From a checkpoint of a small image embedding model.
Data: trained on abstract colour fields from 500 small random pattern networks, 10.1 epochs.
Rows from block 7, named by matrix and row number. Each number is 128 + 24 x the weight over its row's rms, rounded and kept within 0 to 255. All counts start at 0. Numbers have three digits each. After the name is the row's rms in percent of the matrix's.
# conv: 3x3 conv (model.blocks.7.conv.weight, 160x160x3x3), inputs 5-9, a 3x3 kernel for each
conv.6 112:142104119117095137142121173135136146111082102131101107137156160108149180117131127130124130131117124121107132123126136155138141116141184
conv.7 093:120124128113109132120086170121109145115135152130122111144120117125072102096125101102098088122119107124134097153161115135135095110134072
conv.8 101:121128118172147128167110153110116122165121142129133152164135128151140145166146129098130116162212187113142111175186162138142120114099122
conv.9 104:112129125102129109123126092143142127125120110139121120136130101233080167153110180153119124147096122184168127134130134131140110130147102
conv.10 091:078094103059052093100113100133124146110111119126124126105099098108070098099105155117086102112084123087076094087099101100064068119091100
conv.11 094:144157130128127106152125104138138155149131136170121119090108149139110135141124165120135140113099111101113130116154153128100150170120172
conv.12 088:153114138104084121090097108143138150134149120156133103165171156130160167153171164110147098109133115123151108167154147130141168123126163
conv.13 093:138105155107145176138163153127128163120142135123139139089147117133194101109114092139134132136109098104119105133106167124121106100151109
conv.14 103:143102129145123138097128115119133136147137130134137128136117135136110108117125125121151170113145142138217173097124137098156148092135130
conv.15 092:122121122134132110150138115126124136123122101145132124160204150096146151109125147127152130127165130087117101139141128098120124118114127
conv.16 109:120089130120107193099130180134085115132127107133140123091122181130134112074144193153128104127112137126132149133171139111123143119177144
conv.17 094:192149144119108139098115180166155090121137126101107119130112102086125139116131123083112135131151144164143135121116131097117173101130173
conv.18 106:113118102119167133160147115112128121143119124138123146159099099130128158187133146154095102189134121105112089097128138109104091155136143
conv.19 100:117097115137086085122141169158108112144112084148139099120118179117129132141125108133127090150144112120135146136149153141145215118115120
conv.20 108:156155132151145116156141143130150133117159111134161141074153118138105057111158194105135071132136083151164109158089078083142133119147134
conv.21 104:132142140117166122101140114109138126124139147108135141150157119142155120147130094108130116133153110098156117098137137169129143169120167
conv.22 100:135149156155133174161130194144124127156129124164153152125146206157139131189130149135165154148161127097129119167109118106128108091136097
conv.23 108:120123102116121140134151133143128128132112142149139139088156169089120116138171120092089166108104214091076149125124082105140125135102118
conv.24 090:095085105108082102172145119092100131113137134147155153141138103114162165097134156117099082115100059141095065139162162125155157138139136
conv.25 095:186139093170138120097142131130116115124150150136154126162126114115072122080109116154145131121103073125115123148133134102097066093106066
conv.26 094:121120142178142149163116125104115101141112128159140148087069110075058091120018139116143112110125118141121098123107136102143147137125110
conv.27 114:149123128123110143098113135124095132131085142139111145166162102116125131108155137108173169131189120166181113116153100103134097135133133
conv.28 103:074145111168142113155108165119113132135116105129126114096202119109071137131147166094139097098119144121165120142088076119091115153129149
conv.29 100:166125098154100103107137138137141119141136104140134115143123129103119102105071100119080115131089130106095129141114135106081107107134106
conv.30 095:160112142107121148134180182115126139132156142158168153152095203110142161174135150126127083126123130137130127102104116152120162115120134
conv.31 096:111099074092108091098105064088102098094116085094095097102149148171114149125109080105107122112103129122147141210170170137080098126143145
conv.32 114:155149136142111108125095154142149116135124118146131126148131121113100116109145121103139116123136089144136103125140135083123128092102097
conv.33 089:141144050150143110113134115099116104139150130146157153105140092181117092150129085118135123105109117142154141185132151136114140156132148
conv.34 107:124142107119156114151157103094127145099152149106182129169120132130146118118078113114123139121094149136101149120138154149125160155146118
conv.35 095:110154167109134132173175124134139158141134148123151157212115181139124161188179178134115154156147149166136160096087093132151124100091113
conv.36 105:156152144117142131130152154114139117108132139119132139113167067095100149141116099130110153146160196103083111131087120164118179146116126
conv.37 097:128163159107138141148156144140153134133126137121114154175134157130166162141174106126114113147142132141125148140131107133116139098116127
conv.38 093:153122120116137118109134125116149140126120127162161114070156162112172164168125156138143142105102124127141136087096158123138158129134146
conv.39 100:065120166097134129099075125103136152125132150106111152162208149114124062146107112149119126116100121134090105162107112089135110112146110
conv.40 106:140116099147143168135122141142137134133120137115130112068146128150134124125095166124124097175161105089114114122121129101119111104137120
conv.41 112:105130163116118134158142137134112129144110106145122114098137123127144136124124134113098106147106107162118110141129138142125201110108124
conv.42 130:118125138161149119115118100124114114134129127128120114072123137201101128143120133139125131147146160137145136165135103100113144179183099
conv.43 105:144116129186122140142137164119128140129112121128135119089161115107222109116107111119130124130122114131147128157117160102118156130156131
conv.44 091:125145174097107132127138143110128110079106108143124147139116120108116157104116134099114101120144104138131060145130119165172130171138095
conv.45 098:161138148142145131137115139120141123155150112155128120096128110094144070126136092148164144123150144161186189115103120097099145105136144
conv.46 100:124145145144103104118131116136125141124116108092131101155132149221077158097149141142115114125186156139174137117114169113131135142144122
conv.47 102:091105076127144124130161151136113129150138126167140144158177148171097167094137174110105138156156159126140159097142158145145119145108113
conv.48 086:115088099115101110097116121105083089117114119147125105143179145153136173124106170127130141157101125171090116122162171121142129174205140
conv.49 089:109099112082145153126168149110110111119108120151123140144111129171106109153172121142179148126128132091096132070073134071102147085088096
conv.50 105:129145146093110139122153176111127134111095121132110147177082096150108155150063194119112128152143124135120124124161104164208104110132087
conv.51 099:104150175086135195122115125113117138115133136128113142110088131146113126120199156126113140155165175139149168158148122111127116126152113
conv.52 101:099125125100099139123178178135134140107117125130113128098133167111098149135124131151133158158118133169140142142130108169129113127094062
conv.53 086:155184169127127123089059082149138125118101119118119122120144187182143104163151160127113113106126111124105097122103099100125138139201177
conv.54 099:119179141148139108172127101131120119116102118116096120114145096127103067131089040128140172134134165178165170100117115130141102178123115
conv.55 100:103098107115121125117114109099099116117113143141133137163087110130114147160119118150195169157172143150171181161153132184136136161151170
conv.56 112:110133150116174111113113152153154113121104111127117130057113115178216064105045117125121139121113097137157159136123152082140134090152109
conv.57 092:142101106176099110161121119130111124143101114133101081138144135151092164105156105150115102169138102094105053122112085119128107108139155
conv.58 104:106140126122153178111085138135132142148162134132129099117170141139149144123121141141140086183170106101137110135182178132106113112161146
conv.59 088:149135105141161117097139130140124120107114121121125136120109092111149114116126118095108125155161167083082118117109125102089098093104112
conv.60 099:124172085091162129123179129122154100106127127083092116112167131180163141147077143143128147149116137120109103129129150158159122153149133
conv.61 092:103087118116116156101071100107116125113134150094115130134160158131114090124116151154135121145130108112124117199162128145182135130128081
conv.62 094:128108120145093129137125151123090095109099086074109107137189197129088105150133188155142118143185162083123082134115139120130166136129146
conv.63 118:098104132137125146159167124081094131121126122127114128098204069118084128145136058121120122126114140136137134113103114143196149124107049
conv.64 105:143155125123139116126129144142153136139133137111100091149071174135163098120104092128128155158104151169138102108078141130106136105096140
conv.65 094:164121155148122131138117149134142151135121128113107106147110096143166123135153149131116127116089072148144144120124153117107119174182155
conv.66 106:134170176125151117128088098145127136128129133144127151149145095126141132094119148104092139123146200137137159145157168113164125145157138
conv.67 093:124141112148186127115093120123119106132155132142149125115101117115170115144112131149090140117085111121098121156107137156113137145144147
conv.68 099:091188135135160095121097076110161141116143123107113136122150143153116151106110139113120149127132185137125120119128125092142084095128094
conv.69 101:142069137145129158118138143145116128137134128114141158105135154136138176146125125166179178118126098148174189099116120122106106113106121
conv.70 105:137110093120179108101131134115129135137146180136150144176053120060208100084088061136175148111135140161157150091155100139091119100166123
conv.71 090:115139154141127148158192212151148153138125136164167135149119083087161142087133094122129146089078111110140176106096098133121164145124099
conv.72 106:111138149119111102124113127112118142105095126118122115142177084119097118182171116122124133157137145128127120132115122121125119120118118
conv.73 103:130112129116110142156137160142124118104130111144136131188121144099127109121102099137147077178211121137136105104107084114126104127129094
conv.74 093:136104148128112133153136138154135114166151127126146147065099117149106159152119124133140146096111120136173141093096066148123126105153124
conv.75 094:166129128117129096151126087173171128155138139108102130151107120148211096153145123117133130149137165141121155169143144165127084140117085
conv.76 104:141136138188121154127142170137150128142165165118129142095103144199072122131153127156139140117127139131166123145113104118132103145119133
conv.77 108:168150118144131129138166146096116122100111120140127123134073076135148111150081153130135149135146101210192142119093085109107105139126127
conv.78 101:152136138115099087130139127108117122094109115143100107125126137101128099132121146125154139145156139128118132100101092156163182145130126
conv.79 093:207168136176134120147132126111126144130133159158161169071055018080062081049101137138161162122118111132113104133158153154146116148140168
conv.80 091:105110099123102102119122092135145136139137125148133081207134111144119131081106141160142170151155186119141152151151141151118149126108151
conv.81 104:138137108154122112143123089134126134149146122154148125178119120105140117158097124114119120173223194145148164102106134150085121112116097
conv.82 093:139161093132120113153133129119107139126126125184172152072152138158158153116163136166151116132111094129111132092135180138130132142160129
conv.83 096:169148112179159114073097080153164128113138130101092120121167096175190104168112121138138112108132111152133144140085113142120125172129149
conv.84 126:153142116116154114136174101111132112097127137131109154153140084098171105189103097122121133127120132148126128127160140133131111108125138
conv.85 092:145179139132132098166136138144138135140136129153131147072160191116115093145121071143112100138107120123122106106077109138158179104107130
conv.86 098:162117119103083114124111141124118139110104107101104140166110095149112125105135128107104117142159123105144084095141162138167154089128110
conv.87 095:114134146122112147100125126128160160120127134136138158151113104097082108051068087147112089126132143115120129145135122120151141102140116
conv.88 101:123164141113098157083090137134123156121123175146135136158177089127090110131137129135102102146159147129124137140144125099126119124151134
conv.89 112:122093084208159121171143109124110089152163098146161119105108136187104159112137135152156136119139131164202159158149133103087110135134135
conv.90 102:144149154113116116113148158134146112109115112145161164140149136146120155117110124137140161138137121183142126157161130117151141157151103
conv.91 105:097150093109144126117142105098126132105111112112135112130195122113134138112094063125137148122142162137157164083115115143161103116170123
conv.92 100:135162222130096160155120170167136173125116123122150158182142103129189157130132135123129086128153082099140142157173142120138125094101110
conv.93 111:160097114108101122133145119147115105129100117121123117206078099058152147133080134145161115134172124117105171102119139129125117155122145
conv.94 094:160121139129119181144152166146113141130119138151133124153088140119065147156159140112122110099150156137134141117136171122162135120125123
conv.95 103:079121123108146150089044097120133115130137150115129104144152190141161124074095141096078077159152121108106121095181124108147136092080114
conv.96 096:175161155120113121081079110175155136144147133129146139123155122103157154133197087138134129131126124183163139136108120130130147152123120
conv.97 093:127094086105099093124147144119101096147117107137114132155155142095124133147132128112147156125118129155140169155121115155144141132135098
conv.98 093:112104158085102156090131151139130113140124128131136134118077144132066140074091120140132097166124083159135102099067122133125140120106123
conv.99 100:148105113122102124141111136132134116128139107124124097145073087117118168148092187110120083124191101136124119125139107097139091103112102
conv.100 101:083110110114119126161124130147131129149106116114107098149131111135192147127099105128139129121108121120152134129143133129083113158179132
conv.101 105:115181138119107090128116092136135127119115113143118112075205135078118113101196110154140104143118137173160148129113123155186164134111115
conv.102 100:104105083130185117144166142135139143137151140152154136075171163082154150126177121128136111147164150123203186134076118075074146088081134
conv.103 109:101125116145119104138142108106111145097113117111122120130124112153191143082127112173148150079081095152209139159180148119112062122130138
conv.104 096:093104116103136138142130129107118125135162136132141145123150128128131177209198110148148160128136160157149160106088118152112104164133145
conv.105 098:153122133113121140114123168145137141141133138119115130144150155183131111114071069133162121210224169183191159124125101112137134125153153
conv.106 090:134147133138129127097096152150138126129128131120110118123148152146133142124109156112127146160172161080104117074095121143115100152120106
conv.107 126:137123130181099136137076098130125136141127135129145117093133136216088144110108135136125126167181145143156129121123134127121092147104147
conv.108 094:123153133120131085136088081129101116142090095133127131134144153117175093184134119143136157140149146103100089089082105130157167134176160
conv.109 107:142137127079119124099142095130125137130161127136116099144114144149158110131141073132119118152183181127115161138108107155103133103117086
conv.110 095:143182098133145117110152108134160119145152124116115090112189138075138102078163096135165164100142162093158145091109090107081096135104122
conv.111 115:095093099092149122100143141099102099128098110112111129236122123094083142150184088109135137149185121160162154113104132107155100134127154
conv.112 090:112118141103147111107120108123121126126129121125145158123119158121104131163128159136125119141141155136151188147109122136101114122099113
conv.113 092:118161117115203177120133119097142148111166166118168153092119089102111127138125150127146145131126138126152169119139108104131099107116115
conv.114 094:150161145141164108093110152119131143122122142132120143143144144155139161130095141137124153190143162134098115098064086130120084132131096
conv.115 095:121133132123100136125120183121103106124124114131154145144111161098092154117132193133138132126157143111121105120120126149158176161161124
conv.116 101:152138120144081157119113162143121143114084128135136110119103156084136159118107118131141148147127128141124150117158106139139144129141144
conv.117 101:122109145140128128120170166107107093130147124153143142131127172095163112168167129116098110149151138149149126164169153167183126113080078
conv.118 105:137147134115079137134084093107140138105114125122113093087107152193170153178162147143180127092098119145160149096099123116148172142120120
conv.119 091:152118113173132108131126126124116126123142130136130148123178179136118160130111143138144147115150195073106155128109094139103115150130139
conv.120 105:095107130118123134133148135130105128134113139135137151069089100083056079073058097121117162083086147126123149139115090119114119145139123
conv.121 093:076120150050152110060108121100130156156111153130127138115111116157160171090118069107109130153148155128174151113168102125183136145126138
conv.122 100:140137128123103082166128104126144148077115119131144109100124138113133082090111128150172097194215122098138129122114095155119143154112130
conv.123 099:141119127184146100155128118109120129139149126127123115133096189108061188126120171114126122157172167117131120182165166158096087107084089
conv.124 100:187166131106128125114130133128113107149121108125137117133110118169119093145109113112124139080096112180199190146146161160126143115093129
conv.125 106:120096077177155157119099136135128119115140128120135147096103134121164155117115091127154154120142161141149138125125108145181150092156114
conv.126 095:164111124117105130097115138134131108131141126114144129098123163140107124128112149130118122110110140111145160183133117116116090145165127
conv.127 101:136134126138137108086124143124135120137150137112151145111102131083095079064061117133141154123132117131128096165167150166127168140083070
conv.128 089:139116145153122135100085101118107121150159143146137131132116098182108083147126150145117102118122116098098076113123136123146162141120142
conv.129 093:095065088088035073073042124116120126099104132102089110116094065101154134085105174105146114147191147111148139109159166160149115109094105
conv.130 098:143097086131098086124130146102140153109130144144135143150177093119094155138108109162107111147105127164128133138124111120137123084086113
conv.131 104:100154149101126133109093101137142144118118157096098111138163136164105131145142126124102108093104133084092108075094091117163137177128155